Rows from block 3 of a small image classifier, named by matrix and row number. Rows with one number belong to one neuron. Each number is 200 + 40 x the weight over its row's rms, rounded and kept within 0 to 999. All counts start at 0. After the name is the row's rms in percent of the matrix's.
After each neuron's rows are labels from the 100 images, of 14976, where the neuron reaches its highest value: "colour at peak" is the nearest of a few named colours to the mean colour under the peak; "place" is the part of the image that holds the peak. Only what is clearly more common there than usual is listed. The data: simulated telescope pictures of galaxies.
# fc1: MLP up (model.blocks.3.mlp.fc1.weight, 512x256), inputs 0-127
# fc2: MLP down (model.blocks.3.mlp.fc2.weight, 256x512, transposed), outputs 0-127

fc1.63,137,173,195,231,193,196,262,149,196,174,218,248,164,147,202,232,265,187,210,183,209,189,194,180,147,199,186,117,253,249,260,199,219,246,102,169,234,171,109,209,177,205,206,204,187,164,232,250,218,210,256,213,261,191,157,209,188,186,180,236,121,100,250,228,181,181,246,156,174,228,225,158,247,154,135,257,120,155,236,215,187,200,191,177,221,161,181,179,215,216,203,232,231,175,143,177,152,157,125,228,164,126,198,149,179,179,234,245,263,180,237,156,164,212,175,192,206,127,173,158,201,161,183,191,156,137,112,207,203
fc2.63,114,160,253,209,167,201,205,183,185,198,286,232,212,224,210,194,160,267,220,180,192,217,235,191,217,197,206,195,242,263,208,244,177,231,85,216,193,203,196,179,175,146,178,209,199,156,200,182,188,160,138,247,226,181,182,238,187,185,173,215,181,171,249,217,231,196,277,244,199,218,210,195,174,234,218,195,208,192,214,73,204,109,228,154,150,214,167,259,270,209,209,223,235,188,219,209,274,192,128,234,242,139,224,199,224,179,288,216,237,228,200,195,189,183,186,130,235,98,229,227,174,256,189,137,144,140,179,325,213
colour at peak: grey
place: middle right

fc1.346,105,177,252,196,132,203,206,180,242,203,207,247,183,225,162,277,197,161,165,190,232,154,160,159,194,182,177,211,127,222,264,221,196,197,133,109,180,240,165,208,241,269,204,141,144,172,253,128,238,178,171,271,140,192,135,184,194,187,174,162,234,209,202,217,199,152,201,254,212,255,218,159,226,223,151,175,175,127,196,240,253,214,228,230,146,210,232,154,213,262,194,190,134,152,234,166,220,189,198,208,103,262,187,164,170,205,176,152,202,151,163,208,198,240,139,280,161,232,223,230,190,180,199,237,156,228,178,230,218
fc2.346,106,196,187,139,140,212,233,173,189,265,254,131,145,119,210,201,232,133,187,219,176,235,182,209,196,273,114,167,218,241,191,192,175,269,251,185,246,161,220,202,184,167,194,209,252,191,161,240,199,117,248,191,241,163,237,199,223,225,174,192,249,224,184,227,213,149,192,174,163,225,173,178,228,159,192,119,159,226,190,153,176,191,190,226,128,244,144,224,226,185,223,205,204,190,159,239,199,149,135,137,190,162,190,108,194,139,229,221,257,225,195,204,232,208,155,213,188,189,184,140,109,112,205,177,240,180,239,160,276
colour at peak: brown
place: bottom left

fc1.392,097,159,278,179,172,210,152,169,310,288,251,195,145,203,195,189,179,184,193,158,216,220,263,168,189,184,238,168,204,163,142,194,160,171,249,184,192,209,210,135,214,235,242,249,230,191,111,109,133,144,189,239,224,243,171,188,188,209,209,186,192,110,205,264,237,175,219,216,244,192,258,227,211,212,262,233,215,231,199,243,206,221,215,261,227,171,229,197,206,187,142,197,202,186,233,178,161,205,234,276,220,223,181,171,207,284,210,158,154,202,211,232,192,168,263,188,169,134,238,187,153,257,164,297,117,212,188,147,191
fc2.392,103,248,200,215,224,237,230,181,270,152,206,264,237,239,208,207,269,182,185,221,218,218,203,204,167,155,167,193,192,177,201,155,166,157,186,264,203,145,178,198,180,250,180,204,202,223,167,208,147,109,216,257,157,168,168,185,227,170,209,294,250,230,195,278,176,223,165,247,188,137,192,202,231,215,167,281,207,210,223,197,171,236,229,152,127,167,241,179,184,188,212,211,181,152,206,217,139,248,206,245,118,248,151,221,213,212,201,131,252,196,124,198,195,184,257,201,282,179,120,187,108,182,270,181,277,127,206,218,192
colour at peak: brown
place: centre

fc1.32,091,124,229,266,130,224,231,195,179,252,244,197,189,197,195,251,215,228,206,111,229,199,244,262,165,154,190,243,147,148,210,167,165,243,211,164,129,265,205,197,203,165,242,248,171,102,197,251,155,200,234,212,190,202,171,196,208,254,181,168,200,180,164,260,183,117,280,245,217,256,197,107,198,258,165,239,133,235,153,296,246,196,268,198,171,166,159,146,235,177,210,196,132,233,195,234,163,217,206,269,202,238,202,196,226,201,116,177,148,185,194,164,179,194,211,159,217,204,219,199,142,243,149,267,170,205,176,254,165
fc2.32,099,206,254,237,191,218,168,223,246,203,232,209,236,153,186,182,239,238,221,136,140,223,167,206,219,204,173,190,131,203,195,156,204,133,124,241,230,205,162,126,108,226,115,165,131,227,52,241,206,210,256,167,175,121,167,184,126,172,216,241,231,190,270,207,213,217,201,167,208,181,266,242,213,165,187,156,174,191,196,220,147,280,209,239,194,290,154,211,253,227,200,254,206,247,209,218,165,172,152,160,204,317,216,178,145,173,194,162,251,178,179,230,237,236,176,217,181,178,217,255,135,205,155,290,156,171,218,159,187
colour at peak: brown
place: centre

fc1.265,107,190,271,235,191,260,212,222,180,305,183,238,145,223,167,184,277,214,150,182,189,282,164,209,230,175,253,155,180,128,222,194,169,233,169,212,181,194,138,191,162,223,203,213,244,168,181,203,189,180,215,160,259,260,249,219,198,213,169,135,148,164,173,242,227,208,236,169,193,292,285,206,225,192,245,276,231,227,205,292,164,278,120,179,251,212,230,186,251,139,217,175,176,154,140,135,189,175,167,216,212,231,196,167,261,257,173,236,210,270,244,220,178,146,264,179,154,193,193,218,226,248,209,266,213,215,211,158,138
fc2.265,085,214,217,198,197,215,180,146,203,207,122,189,238,125,188,237,177,254,301,214,166,226,197,161,226,243,291,176,252,182,204,206,217,212,245,170,160,198,149,176,211,178,221,198,235,167,216,207,251,200,226,234,180,190,197,178,154,221,201,139,188,168,181,194,233,215,112,190,149,210,196,191,278,119,233,236,218,196,184,186,143,303,168,255,256,206,172,281,124,229,196,236,183,214,213,216,195,214,345,340,279,190,178,155,213,202,249,136,234,135,198,182,194,258,186,235,166,205,209,201,176,249,220,178,235,284,213,147,227
colour at peak: brown; grey
place: middle left; middle right

fc1.169,117,201,236,278,204,238,154,254,153,222,221,179,151,185,162,143,230,172,173,146,236,239,159,186,138,172,168,179,186,166,166,239,213,142,173,204,215,184,174,129,174,194,242,293,258,210,128,161,203,213,233,204,223,210,235,136,224,197,171,133,182,199,118,228,161,177,215,182,184,261,178,203,220,146,249,247,249,173,158,242,163,226,113,199,212,195,217,157,226,197,207,122,123,231,172,149,215,162,213,315,175,231,206,158,330,247,181,202,218,223,187,233,225,167,203,197,184,109,207,176,196,211,184,233,200,214,233,146,184
fc2.169,076,210,171,235,240,230,189,229,189,205,168,269,180,182,201,221,236,248,173,237,234,233,201,178,227,201,307,196,196,166,259,158,207,155,144,199,203,230,232,219,224,181,216,228,211,221,186,178,208,222,300,215,162,181,144,255,202,175,216,137,140,153,258,224,195,216,237,189,212,202,181,170,230,166,190,160,188,216,251,199,218,190,188,250,265,300,250,159,168,386,195,129,182,166,230,184,209,202,234,212,105,207,232,214,221,271,194,202,254,180,205,376,169,219,123,194,210,217,207,239,258,194,169,230,204,268,204,178,191
colour at peak: brown; grey
place: middle right; centre

fc1.240,097,189,263,211,230,191,184,179,203,283,170,220,214,152,171,137,230,151,214,266,139,194,184,186,263,195,271,209,168,261,195,225,146,229,188,234,192,205,236,184,147,245,256,172,180,203,264,136,218,192,194,147,226,173,168,211,201,239,287,213,227,190,166,213,266,269,208,267,193,198,219,278,239,216,202,172,198,181,138,310,190,212,171,276,191,247,310,134,163,171,241,182,262,159,224,182,225,189,204,201,250,197,176,225,93,219,148,206,241,152,223,172,151,231,243,109,213,271,230,155,134,138,208,264,161,184,172,154,188
fc2.240,098,211,233,139,219,218,226,299,173,223,189,172,205,248,176,230,144,249,179,194,244,183,258,146,235,126,218,266,202,167,181,186,193,177,265,189,179,215,247,227,229,236,210,190,196,158,200,238,195,158,175,243,122,164,258,196,218,207,148,97,272,216,217,235,189,120,145,235,213,152,262,177,124,213,221,219,208,183,187,189,201,187,214,239,217,154,217,224,214,239,245,160,198,201,167,203,145,303,223,268,100,179,182,172,328,183,145,196,198,164,188,285,198,228,184,317,196,198,207,198,304,242,186,117,173,249,207,263,141
colour at peak: grey
place: centre

fc1.56,109,197,231,239,177,195,173,206,224,128,206,156,202,158,137,200,229,200,221,245,154,143,172,175,265,156,181,205,220,237,209,257,225,187,176,211,154,249,190,140,189,243,203,254,170,205,172,187,187,193,274,263,177,166,197,193,256,252,207,229,234,133,154,283,244,218,230,178,212,238,252,189,162,166,160,236,126,233,187,237,204,216,134,266,225,227,191,151,210,231,137,107,269,135,212,188,240,215,251,259,190,275,209,247,200,198,205,211,219,226,274,211,222,246,254,238,273,232,194,152,251,221,221,228,151,208,161,206,132
fc2.56,101,245,166,219,154,271,210,173,205,231,207,185,254,116,226,168,225,126,207,239,144,251,203,150,143,210,228,152,166,189,216,230,191,164,268,204,178,154,149,203,232,202,245,204,100,280,279,189,271,190,177,170,177,138,243,234,230,207,242,184,165,207,209,237,187,193,211,215,285,203,221,225,222,183,205,141,176,227,217,278,261,195,191,214,130,208,139,123,113,231,245,178,187,255,179,294,168,190,170,132,221,192,211,232,184,200,177,156,182,216,196,202,180,271,224,215,211,249,251,161,242,205,189,219,225,126,154,223,212
colour at peak: grey
place: centre

fc1.113,099,167,213,158,208,244,238,192,222,211,179,260,141,159,180,239,256,186,220,281,202,200,191,173,187,123,192,159,190,252,218,126,161,219,185,147,250,147,186,196,213,245,186,216,228,211,236,168,184,179,164,218,212,228,182,221,202,200,259,222,160,148,207,231,242,236,251,167,167,213,227,243,289,202,168,213,216,196,219,239,170,233,176,294,249,222,216,179,259,174,236,226,158,133,193,146,178,181,208,242,163,187,155,131,208,236,221,197,226,241,150,129,92,197,200,157,129,178,243,213,168,206,239,254,131,140,182,189,135
fc2.113,107,245,203,254,158,165,194,251,215,236,247,209,201,299,225,211,136,215,206,186,205,237,235,193,92,159,220,134,149,153,155,147,140,218,181,277,123,217,247,235,201,216,224,168,210,142,174,189,209,188,142,221,228,220,178,272,144,205,180,195,202,245,204,111,171,206,157,172,274,165,183,206,230,222,236,168,174,198,168,176,220,239,183,191,275,264,223,205,231,198,151,189,266,253,165,238,185,216,191,274,249,153,188,189,249,203,227,269,134,224,232,147,231,142,210,134,207,210,213,234,224,250,218,272,254,248,180,200,172
colour at peak: brown; grey
place: top centre

fc1.2,117,197,162,197,194,257,181,205,279,237,178,219,214,125,222,249,140,238,185,204,242,218,216,178,188,213,231,131,212,146,157,249,199,177,213,201,203,153,174,192,168,212,113,282,260,215,205,185,168,173,272,188,240,200,243,179,156,251,122,211,89,113,210,237,179,138,237,242,202,293,282,173,279,193,236,208,213,188,183,195,176,301,125,217,214,231,217,189,193,210,147,220,181,189,153,156,192,134,246,171,234,145,177,183,203,253,251,246,182,247,189,205,257,151,182,188,172,213,169,248,264,271,165,214,187,165,215,166,192
fc2.2,096,171,150,166,207,190,203,175,196,192,91,191,218,246,179,265,234,131,183,176,267,208,242,156,209,189,177,201,177,240,223,215,183,284,130,211,230,174,244,222,223,205,200,222,196,162,218,212,209,217,95,212,272,147,215,198,197,226,163,110,166,208,141,207,220,165,138,215,255,206,194,209,147,241,225,88,188,221,172,219,219,210,187,175,56,117,205,126,80,179,210,229,228,250,177,192,169,237,145,192,283,203,203,195,242,199,203,231,100,169,223,164,248,145,168,210,231,161,165,198,235,208,171,283,211,302,229,237,212
colour at peak: grey
place: middle left

fc1.210,117,172,167,219,168,223,175,150,184,216,174,159,176,223,199,162,211,217,235,174,190,170,215,171,156,124,233,173,228,130,170,249,241,193,176,207,141,287,179,97,167,196,171,255,253,216,203,209,148,175,244,240,249,205,190,158,198,255,170,215,188,153,178,180,198,190,325,230,182,198,261,151,203,205,244,218,182,173,170,265,241,230,187,178,194,179,178,184,184,247,176,141,229,214,208,124,142,182,190,225,178,316,239,185,154,258,246,212,224,172,202,206,202,171,221,186,254,180,331,134,161,218,151,202,136,271,184,190,185
fc2.210,128,228,250,170,212,251,164,80,267,159,167,199,199,181,233,210,101,191,238,205,181,175,203,198,243,141,254,189,199,193,183,278,210,145,253,194,188,208,184,185,193,255,220,240,227,210,187,187,210,150,210,213,173,161,212,182,169,160,159,245,175,210,219,187,201,232,132,155,213,237,212,223,200,244,206,70,201,181,177,185,209,186,231,223,247,188,195,311,93,262,169,214,204,185,223,193,262,192,177,276,179,228,196,187,180,139,189,110,189,105,142,248,199,195,262,258,212,272,224,191,211,182,214,259,203,184,238,198,221
colour at peak: brown
place: top left; middle left

fc1.358,083,114,252,196,185,165,211,175,177,202,264,226,166,186,127,175,163,185,227,150,217,215,156,215,174,202,164,133,225,233,188,227,239,199,226,208,204,250,145,147,182,119,199,191,235,162,198,242,179,173,244,216,155,169,210,184,221,270,190,143,256,156,166,240,144,140,315,136,206,205,216,199,183,192,140,191,82,204,133,225,162,208,220,191,244,204,209,256,191,188,171,166,151,262,177,186,207,203,223,245,211,242,237,224,231,133,176,210,184,172,158,235,190,246,180,164,184,126,170,145,231,171,165,260,243,134,84,189,209
fc2.358,101,164,238,194,257,173,262,222,253,192,164,282,214,256,205,208,217,229,156,140,152,165,212,234,260,225,118,267,208,216,225,125,216,155,197,95,273,165,150,261,204,195,207,109,247,154,189,210,205,127,198,253,222,165,194,222,215,236,182,187,250,257,230,164,258,205,219,171,220,134,194,132,208,168,290,181,197,119,206,244,262,249,193,184,140,189,192,174,179,189,177,228,226,196,199,226,182,234,210,189,204,209,184,167,224,160,187,201,206,105,219,208,166,164,222,259,209,267,121,207,274,178,222,301,235,232,224,198,225
colour at peak: brown
place: centre; bottom centre

fc1.0,091,128,249,223,149,214,187,66,177,178,249,158,125,135,226,182,161,143,283,212,225,248,234,256,235,210,179,211,226,207,224,205,236,160,300,159,239,228,184,174,208,155,236,247,250,183,204,180,136,224,234,181,241,233,172,178,265,241,223,196,212,177,185,208,186,124,286,190,177,239,163,191,280,233,216,191,169,223,138,234,149,175,181,216,222,134,152,201,173,175,151,234,180,159,239,192,186,190,147,263,245,211,181,185,202,144,185,249,186,284,219,223,152,180,186,189,174,177,224,103,236,208,176,234,189,219,156,250,222
fc2.0,101,136,227,229,223,85,255,170,215,178,154,209,226,195,197,159,165,149,188,217,189,140,177,189,180,238,223,172,180,191,243,189,231,244,185,184,307,194,163,289,262,252,184,149,213,200,156,104,143,127,244,156,214,248,159,218,177,95,231,202,209,169,226,203,178,206,166,224,189,233,262,207,149,203,209,208,200,189,186,252,176,246,250,152,179,247,208,122,224,163,216,234,162,205,252,208,207,179,181,170,156,207,204,207,170,223,209,211,194,259,268,189,155,239,191,177,211,184,114,179,124,219,247,186,201,203,189,212,171
colour at peak: brown; grey
place: centre

fc1.502,109,175,181,214,177,212,142,198,220,183,194,212,182,253,187,190,252,182,214,240,180,199,272,165,263,266,152,251,172,214,201,239,276,213,160,120,180,248,228,219,220,247,227,216,163,230,209,188,198,198,174,261,181,210,195,108,263,289,204,246,202,100,197,225,218,176,197,297,207,178,192,187,227,166,173,211,214,213,165,283,204,225,196,148,126,171,203,144,208,221,187,235,178,152,195,188,196,159,183,207,148,176,191,195,179,178,172,197,235,201,273,196,232,327,122,194,193,196,206,186,143,155,181,225,104,167,212,218,192
fc2.502,107,196,252,229,155,231,220,262,177,188,290,221,184,112,234,180,228,234,241,235,215,198,225,303,158,242,100,279,204,143,245,216,176,163,210,251,202,168,243,266,202,171,215,237,273,132,206,228,191,199,174,172,188,196,209,222,243,191,202,197,219,206,204,205,215,193,139,235,172,237,173,226,186,177,238,265,202,167,210,151,200,132,169,180,142,146,210,248,211,191,199,196,209,196,212,258,214,233,140,136,174,220,243,194,121,143,155,205,174,226,173,256,165,193,234,151,136,167,170,201,208,136,210,176,167,259,122,162,251
colour at peak: brown
place: bottom centre

fc1.164,103,197,188,244,235,220,180,190,218,235,155,188,227,134,222,125,225,185,203,244,131,185,176,199,240,172,279,195,195,259,187,229,119,162,173,200,259,212,250,192,112,238,260,229,215,198,233,136,211,203,194,181,238,159,204,208,191,248,250,197,214,161,201,181,294,290,199,201,217,212,254,273,238,197,123,181,196,152,177,278,151,175,139,316,187,252,312,207,221,145,217,234,257,122,171,164,234,235,199,215,289,225,142,253,109,210,193,226,215,214,202,168,155,212,238,160,139,239,201,198,164,216,186,242,170,186,219,143,193
fc2.164,093,174,207,168,212,148,241,304,178,186,200,170,197,235,188,197,182,220,178,202,220,170,232,138,209,236,227,266,216,211,200,174,186,202,319,185,173,196,217,273,231,201,178,206,193,157,224,223,203,151,238,206,100,136,236,219,213,144,174,81,223,204,181,191,178,187,126,229,234,174,198,158,72,246,191,270,192,213,246,201,225,216,184,203,211,94,187,181,155,257,210,166,270,164,170,276,195,219,296,230,124,213,231,168,314,269,168,190,143,149,205,287,190,249,203,302,229,163,177,168,280,218,145,116,171,214,239,203,154
colour at peak: grey
place: centre

fc1.511,110,175,190,230,235,176,244,188,167,238,278,214,174,169,181,171,201,170,221,211,227,219,247,188,163,177,152,137,208,218,201,189,275,229,199,187,249,205,306,173,232,155,228,250,157,176,238,260,151,171,223,129,123,213,242,168,184,236,204,228,158,206,105,114,190,218,215,171,178,218,163,192,150,247,237,218,109,168,181,225,190,194,240,145,229,150,180,187,140,202,205,173,173,206,178,240,210,183,202,171,192,236,266,183,263,168,270,248,182,143,189,173,182,152,87,127,238,225,213,191,193,192,167,205,135,225,198,249,140
fc2.511,100,173,277,224,190,167,214,195,230,180,155,191,170,183,149,179,210,214,211,176,196,219,143,175,178,292,250,169,194,228,224,211,208,227,230,196,247,248,193,173,239,200,258,140,139,169,167,232,191,204,198,203,137,84,206,170,241,197,211,175,215,181,210,195,187,234,198,200,226,206,147,190,199,237,224,164,246,253,154,316,191,199,180,182,233,259,208,153,171,296,270,246,152,189,157,157,223,169,265,246,153,207,245,226,133,135,229,158,209,98,165,110,224,174,266,196,154,253,180,211,225,126,227,218,230,184,212,356,231
colour at peak: brown
place: bottom centre

fc1.302,112,191,243,158,131,200,196,243,201,142,217,202,205,199,141,193,236,180,220,229,151,220,135,169,239,242,228,254,249,250,205,160,196,186,167,213,115,286,213,241,221,247,219,198,177,217,183,175,226,213,188,205,202,153,177,193,260,232,190,189,204,132,208,273,244,234,196,193,199,244,217,214,230,140,115,274,154,189,236,267,173,142,188,182,196,251,230,162,255,179,180,217,203,150,242,199,240,209,256,255,150,222,226,215,162,142,128,198,225,234,196,184,215,291,154,238,198,173,217,140,171,145,108,203,175,203,149,236,223
fc2.302,103,222,188,161,214,254,187,223,143,202,215,171,260,181,178,159,173,176,180,213,282,244,197,191,164,233,267,246,181,222,206,209,208,285,302,193,154,182,178,156,252,182,166,211,230,173,212,172,157,155,267,243,200,76,192,196,177,237,255,193,188,224,150,239,223,209,64,199,186,199,154,200,141,169,180,184,162,190,254,215,177,155,235,196,146,199,223,186,134,205,195,134,198,229,195,272,218,198,164,106,134,237,152,168,144,147,226,199,192,173,201,251,194,213,254,218,236,144,136,137,208,114,184,219,202,190,248,228,218
colour at peak: brown; grey
place: centre

fc1.28,105,171,191,221,200,277,194,175,190,271,165,194,229,268,260,229,206,241,202,201,212,169,111,229,224,168,295,244,210,170,225,174,228,200,143,213,116,185,178,94,180,199,135,237,204,214,146,179,147,207,224,205,215,160,152,162,152,248,186,209,190,217,217,191,202,149,284,190,229,154,210,162,235,251,117,203,149,191,177,245,224,137,242,156,164,230,187,188,229,241,231,174,238,150,201,129,191,279,155,224,171,303,223,222,131,208,147,214,253,226,265,175,229,191,231,217,180,178,230,193,173,255,120,244,248,207,156,194,196
fc2.28,105,176,171,284,184,170,222,196,219,248,236,208,238,137,291,158,211,176,299,193,162,165,207,219,251,216,209,150,203,206,221,192,258,205,164,210,242,135,270,215,151,204,281,199,216,211,276,191,182,171,182,248,173,245,225,174,255,216,217,143,205,211,162,195,176,212,140,234,163,233,148,236,166,197,228,226,153,196,153,200,181,131,125,270,327,146,189,266,220,216,202,237,210,208,168,236,199,140,255,228,221,219,206,222,105,169,245,219,233,178,214,235,286,261,253,194,264,262,229,194,209,227,226,184,161,227,187,191,226
colour at peak: brown
place: centre